config.toml
dataset = "rendered scenes of toy objects such as cars, trees, mugs and chairs"
image_size = 32
crop_scale_min = 0.2
horizontal_flip = true
arch = "convnext"
hidden_act = "gelu"
drop_path = 0.15
patch_size = [2, 2]
depths = [4, 4, 4]
projector_hidden = 512
projector_out = 256
nesterov = true
weight_decay = 0.01
adamw_weight_decay_other_params = 0.01
Rows from block 4, named by matrix and row number. Rows with one number belong to one neuron. Each number is 500 + 40 x the weight over its row's rms, rounded and kept within 0 to 999. All counts start at 0. Numbers have three digits each. After the name is the row's rms in percent of the matrix's.
# fc1: MLP up (model.blocks.4.mlp.fc1.weight, 768x128), inputs 0-63
# fc2: MLP down (model.blocks.4.mlp.fc2.weight, 128x768, transposed), outputs 0-63
fc1.597 059:469482503493543503626475448543480491468458486524567599455469456540489506530540531583494478455467535437547546530520479502508505468560491500589488574488478508506488484509513478553541567459549553
fc1.598 081:523441516525515521550516379486509447575407438537513535539468518525483526466570469480506467413520492487476502568528448436464606544505536519468498497502484530504515453568503523488511495538506470
fc1.599 131:555498541486479488469472519536560500383510479469531510512518532567527465549497465540491440485487590522467483441461474541486443550504528520536537538494483473446504493520403468450526463524422494
fc1.600 080:567469499493451526516481538517519482463525507457485530461512487608479470464557522454491552484450516598521492491570468501507525502506459491525477467471519520582455510488512569534529489572530573
fc1.601 071:527461499542499519525554541533504480521496529492525512515485482552520475524524572463445432550491470457495503481511457530564454542473402483526537551416403538494499471525448462435425503500477520
fc1.602 068:477533522483441530493526510535537484605502502588555431459500418551517492539542531530421518508522522518414468499449496499487509530483482552519441520500483507430507537527509469469499482579523477
fc1.603 115:527536548553512515509532467513532504430485477504500545515495484435493507487539513537425485406527538536491512510483487480528528494548552504532422596357412484566439510536510486543552471535474523
fc1.604 091:442459521496492502485442447527542445506539405480506545519532467501493541458509410520496506506476468434493561546465554473536458540509476519540537511513543491510507596548427513553451468558460454
fc1.605 093:517498517416490479530495565533550525394489506432499505504531436539509542515482506474464547580536483492460498462497532545421519508528534596498489545515491483450459533507462539465529510465424505
fc1.606 093:543464520520563533405448511471519470472545465414517495481523491438451452536522502476463558492438548499471468426422549492507531527512477500534562495456569525494528486540427539512476492523562489
fc1.607 100:439572456501562544457459515524496472502425563442560522468528474589464449597510546463498561491460547501500475493537491478485460477557499512502529467501539521489501468513450453475462453465516495
fc1.608 099:481466450446491509508481489543532485523466456479488542497537579549512499534493438444498448469460529439570496553487486484508496482488491492561580506465528515526465544468436425526517440514516480
fc1.609 094:462497470479535461523482508509485470589581549420492483445459520523518520486504496493404532522510447432444486433584452415472570490499556489542472480549474535514485544513509501569601524475502471
fc1.610 139:465492540502624480495533494556480493493441462450437461513494474479500497478564618503470479485454487478483455436501493467511427528546541462486530567477490524502502544497516568521454490498515579
fc1.611 118:518516543481480504495452560496502518555536500537425513496451504547501533526454531519506556465510514535458482494505475460478512548475518510468477592530510462498527576560501588492489427420515498
fc1.612 079:541487499454470479521539504455473428522504510448455482488530537590536526449532468522452527482540505522440515506448456543535468606524510536545477501496473473539521556443498542590520514492450430
fc1.613 121:477545480571527549463396548500463513557470479539547480558430518437488513488456511440558544485520495464563494464490511449502457488527445522476529502483511506486469472518442559534520494500518487
fc1.614 083:463542451488507546544521549522484465520463487522450484476550440525501531493515560505503521482525505502544481532410450448551532522645576528485435488506501524478511518507510512573506521485545530
fc1.615 107:508453519463443478519502486471504505457509600429478547503475473458459444478539485514504537486523441529532564510499521509513544505508494500532554453472539437532389405514521556487480488492482561
fc1.616 081:472496535524458508489493527488522516479541410481536554484497394504521479494540542484482537489496526517534457522516431540452500490516490544520433503488488546527482510516514491553535499462503540
fc1.617 097:420470524461477460570429536494557468517505499532482491546527472515515464491491473544540460440528551556509523568542538451487509587533566500578522522419534462441571550462558452524526474470441421
fc1.618 118:421506582505504499511473550441523501442519491474501524478488450496484531539515471550485558511523448470533532483475578551526472487447524520539449503494462518419432448505475526575436520485524472
fc1.619 081:517528471422448514555478528543551473497538484478498519497511492543480526505494514487418459455478503519521519555410502584510484514457479461468440553455548538443506556474519515455554524418523410
fc1.620 088:445493501455525442522493519541507491574447498497494522489543530540553463467555493536446506438603420467440472522484539462516512506446477517548452446461503405500557497480476413580480478495595524
fc1.621 121:474510510523478503439495480428535462585477497462469423470504498507504517502506473456470526535471463510538499525484454542472464517458529504490469467525612487422570467636487433476490506498515415
fc1.622 071:491525557512495627495508476492494471449530475487508491462384534474515463499499559534517548474458548500438438466549546442536478506491494551538503565543496482512459456517479523451609533551436521
fc1.623 081:532541484463459476530495421517558495523503477514476455521549545517562464518469435480524553521577484434523490525532550512531483518460559502480480444529514443499480490528458528527542505483544493
fc1.624 072:451515528458484507531556544566460557445441584458481395486516467455501526591403402532461457510524582486539461481524553506504485494485506474489474502517488519414541479456536502475493531445450416
fc1.625 093:452475482489506506543531496434500484490481507503554441540485517542383469459465470543496462529541504479503489495449526544448499477548550456485543424480472514437471440490482512545550542495547531
fc1.626 114:484522501464537493509496573536491480498507515423609536474518445525488449573479509530549574544441542440502475518498544490568503507514558506458591498469493507510498480412443573525466438470500514
fc1.627 077:458441449511476530481472484535495499523509473511510475482567409494544467445492536540502545513537504368521494479464520514557471546508479496608467471507566508445479489530476507552503524477542494
fc1.628 084:480527482533585502541536434515499486532490462451523510505542496498431539554516503556512436450540469455472528416530444552560531576549520487521533497518532486527482419483535582483561529470424470
fc1.629 069:538530552501587516507545536542437550464389482582467494446511519526529467476495471534351508500532515557446508491524516458510452516544572453527466498509451485475520536473552498501444460464501481
fc1.630 076:504465499478442505559482492471545543599552441542557499473446527526502507518442521494515512520595509522463496467483473444484564553540507504455504505566482531476415518437472477488499441555580521
fc1.631 088:487479497524441515498482488550463499502545487470503490524507462566455564487549567445467513525463476489473508474517516483516442501476490463502550548570455529520459530480468587483503418414486426
fc1.632 078:439532503471484503466520533532554459481543523387447477485506495536486477552513451425596549492486505461495498528516527490484555526478520480460518501504593469418521512583493568451436532539545452
fc1.633 085:531511527537470495429533511516533407398561503531504491454527485528477495502519479535499492455476511513497502420524499477492531544533461519395480519514525532437482501527521505454567486527519502
fc1.634 105:574522541494460468483546514526509469443439572471499498481499518454509551532502592537533556538578498490479510484590504495441539593458477513494506472502472470518528398504602434515515485503560508
fc1.635 085:497448484454559498473514487541518519574434431547455505513501460473522531521495527579483487510484490426477509484477482508499468461497576470486408535471465431459476566524484520566467467479575491
fc1.636 099:368520530482470487490454540494523497447533541492484493572539456570497473519548472550519486468513434506424521507542526509499554528562506494596534532553469471469510511562490477507505451456571500
fc1.637 090:498509578496429529632477519489486481524452442528556537447510471541498562528480472512310480537529508449540467483520506492493456462522519486505501441536489460454476526426489468492546545487435549
fc1.638 103:581482514497510490501497450481375540501440518534569496473487420497474545471526552555365548518496463453466482475445518480463436469572528491461485531487473523471498545487575463486485482566514488
fc1.639 104:570490536550534496475535483509505545574513441492509481471475488479503546441513494521480439565510479554473547589489415423538457464507601537566451542570487466460492504531551518560490526410443560
fc1.640 109:455535493526488489512526500467523604521485448447479541528535505510606505517519464497558495507523453497497495475532478473584509511465471481512502501486490554527500512580497499497507546496479512
fc1.641 111:502433494505579509499480508504523452424575558524475511551528526507544503446529558571580522439477510503480537472466535552499507485539494450493525549465464544559472552438512523513488495516563489
fc1.642 097:543526482451438494448477500537498531513512494497462462445471442621470480514454492506475492534495564480463428573448542465445507499585550527546540520479520571526496522458482494465439486490393508
fc2.597 055:532493523423439493459524577466497507512551472510428560505483504458472450582542467476521489478453476470559504447539575500511530547473439538444527506481525448446465451519555508540534540525566576
fc2.598 088:506485521561490492491527466523558470459462549469471513484552483508462470514482488446572393487577578513508441466470497442450451527539503541492593533524432448506453521558523490570613509423454557
fc2.599 118:470588519469556496514483526530524574515545443505476513478494558457472418468470539502450507558425465528544525453501577474535449594485563541545526511609452490456491518525477531508426528499476464
fc2.600 081:527532491472563521470528594510522527539497531510478564539516533520517437516471440510482484489514449463556532561479567481429469562481504444434507472562465502550486439533503580476454518505535556
fc2.601 079:541476454521523483467454462511522518514520505513439445391466455456491502542490502525529460528456447501520643403493514505528511503469505488554587474494485464572427493468459475489549443530503524
fc2.602 078:410466499522487447477432587515543461506513522544514454498504515422497472456454498429544446524482479482482479520487493510530549545533452471508541475532502571542591534481493424520534464458511476
fc2.603 104:550428551463444511541499511538474492525498506504498580527509492462597525550516524504538417469502510489509493483535472500503522499563542420516492550507497548485449533491571496499528526456590572
fc2.604 109:527557411455525496553542477541465491441472455504600589517520514502502532514498448534508476549537516482451471524483500486530495483468498479528513555516489472494488387492509515540489476489482536
fc2.605 116:475490509534497491476447470598518511493475542565437480439494532497534473487493488451480521507567490415496513508531541501503482547532506536497480564506522521415565466537412611567448497466506590
fc2.606 102:509479522528511502475510555491516530552438549448511527487512560495597585481489492456510457505491514508495547472494583509562515515552503507479446495451392452535521538487570538543494459487497503
fc2.607 103:467533506515527528499423577465472483492570507481465459515460482505524437543542501495439552522522503538571510543473544586516510526482501455464567531521430461518510503491445498450550577518435528
fc2.608 097:458597547557524490498551452535558487510497529540559574481506490500449457492542512559530514461512444456533442466477546477520518538484501502489461521484509395545425500500456488495500459516508474
fc2.609 096:441523519479519503502489585481480449529490490447419500417466490476513529443534520445480526503515523486478516502480561505483533516541537475497551458452468443521529508566551511441515481511490586
fc2.610 141:508445614457487438516475452522537525496513466489435496576530452548490449513462496522501477487457410490499493487548550481437518506502543435482454547527546493525490442539515498510431491497524576
fc2.611 125:503478492504508526462537441478467497423548434525476522512517437442441494523455467606483541491518499489497500484494480519505458454463427517518515446508580548502501488497409423490502449564587511
fc2.612 073:521445483547492486420464510569543544530529476478497502444521481491499517471447452511517480449479438506455554501496468501531427539514523510498473512531527506492532515549565478451486452472499537
fc2.613 115:491454532514448493511456483434598442472486561454485542484553480465459494454541525468470423516499511492621505535558440516474523452512531519543511451495476518497495533543482543482550550479557487
fc2.614 088:514532506502486428600539513508512545452535519529511499437556511501501502536472455472523471458440496484467421509493489478489531530467462460484533472489496509469456506554596557533533508548532452
fc2.615 103:546540527461442485552464524533481502533520481428542574496539466535471469571537533471531540523498430504551508463445471479479474457487514493505526429575493548527476563463390502501457510507461555
fc2.616 100:559457498481491524553490541551517502526451445531512499497535560549508483483537553517481438563494531606528493511499364502471550429476531437504476553576488499523532428478550576526466574494483505
fc2.617 098:531471533434480471567474491491480528486487534440571521543547506486462533548451519529499421517457502487531520467519420458492498467490477532492518480425507467516493564419548435474541553486425598
fc2.618 133:468490483468499472496521513533513537544446418528519452525552561531491444542541494497492458528463448470552546553552585521505545536452434531490503604477501500490476475453513532464529479491462504
fc2.619 081:505475505450575493538440527517501493512550553472558503481464520443444561542523526559416585426503454520480522414509485451456494444499493425531483560499520432554539545521516526461528413540496540
fc2.620 084:489632478511484501556521488572547515518561441500525497550497465507545509498511533524527481476451479508513546523526503487503437531485541443517518485521509569500538452514514457450505586491528522
fc2.621 129:435550508483487496489437529496506495513487473536563504482494464508434507474467565445457506480525482446489405537450509573451479527534445427508453501474464456542471467483507487490551505492496446
fc2.622 065:589487542622536562537520498535471548479512488492547556562526516475480553545505467493489507497502512493536531512454532476481393453500558504524436513467477537492483503513542525563526571534446483
fc2.623 077:490457507574529512535505465520454506365530526505454458470588529497496550502554477488559583545514515528461538489471485533437434424529495485543511495506493528530468480464448455476474546474387498
fc2.624 081:489501554487421486459546514490581536543500533542550549518491512488544519529491485493454504543490484479525514444497551565583493513466479488532487528487522486524611493434564535456415446463526472
fc2.625 086:431465472516519498543554512493529564465540514547464557536481447535492496533461391602548520512481535519567509538498543528526486448563551465482561488543506531507503518550497493463509562447515560
fc2.626 122:461445498439417566526405550433495514561519503470458452501564452511537462520544498455498481514529487473548502468425581512512457536512510475531535473533444471559507530533421461544453436559492433
fc2.627 080:461611420499514501521570466534434533454474511532521473472507557385505497431514490534435538495529441507440503547471547491523535443479516482511493452476422525501500427486586500446547493572484507
fc2.628 080:525538531560476513446479495471494462469455523558462414461481524535461497531525473518467497458481522541477508526433429554490536463449530497499543589540466522550551493503474531512560480507460515
fc2.629 064:515487528410493489488533470487499529584493515521516441504525567522521505526520503528465484509425499553543488480532507524470534481464489474455429545553480484488504490507546514446470519385615500
fc2.630 074:495458531511586513494516597496505488515502428473512562566402448527501494386502463412525505546546516462571482526493454542447531518553538535441504558428488484495559541511495507494482499549520520
fc2.631 082:473541509420572490523504522524460503457503497492509465514428526458501522551559527510473520518504485600500492558544470515489510569501534470494518572512443436532526526496476540548551490533498464
fc2.632 081:447481524430495461525477586492445496499500502574548535521513482501505476451460548474485534423440498450453409530444491484480444456538509524550520547545504537575448524476482490511510477526504428
fc2.633 094:536450450440544525486452461552449592493434489515533463557496433414434445465568442546514559480514456552516461537578524485447585509428500464559474484465452497526459440474543480438506520527505491
fc2.634 117:532488502515540530476473480524461476504542462499466576498476493493493508501493545491495531529500514504589491526460510518497470497519548571556521480593516544425547446490525544548499505488518512
fc2.635 098:525477445480500518493465410565460503463506513464467462532475501514547469487539595526475469508458505483503509473562548503489487571509507481520467530560555487463491486489503524575434599536475416
fc2.636 122:541437485489505463493519492498526468506526497553497496482469462463539504581486547498531445418520514443483498496507445562565516501515462549525544483529501472498488451439456504586498509547503562
fc2.637 096:549472472464449394505416558469457537536440512534553509505374494497531488499485535530499474527529491546517454473547518504550546570544429554552503470478491491526551475568436546573492526439547549
fc2.638 128:508479568497498466453468576518535492619494594496495546484545490495536420438501514444518457490549547508551473516520484478500513473494508532551465461549486468511520508485508463497483520451549493
fc2.639 115:458452430470573572539520501521479501480526485510456508522478451527510473452507424534542527556456415537565490484457553548483569531447501448466461461457511468504521522532567484530456433549490468
fc2.640 093:474429514579510524492539518487475492501531495555564515513499512506578518512483473530569467613495517596496544542459467498559501430495517519463494462500509494522442492488519433438490497451471543
fc2.641 129:413552499506463489498413521500502515615493517503568473507533536517476474532493575484468467527531487487480434552457603512485489584468492455567453486519493465489527473515497528505519509460436450
fc2.642 097:523504540532443518565501501493514483494546554536505515536497511499512445440479541504503462538489513438483483562549496573502406522597522453513488465541533406524563464522479517546487555475471478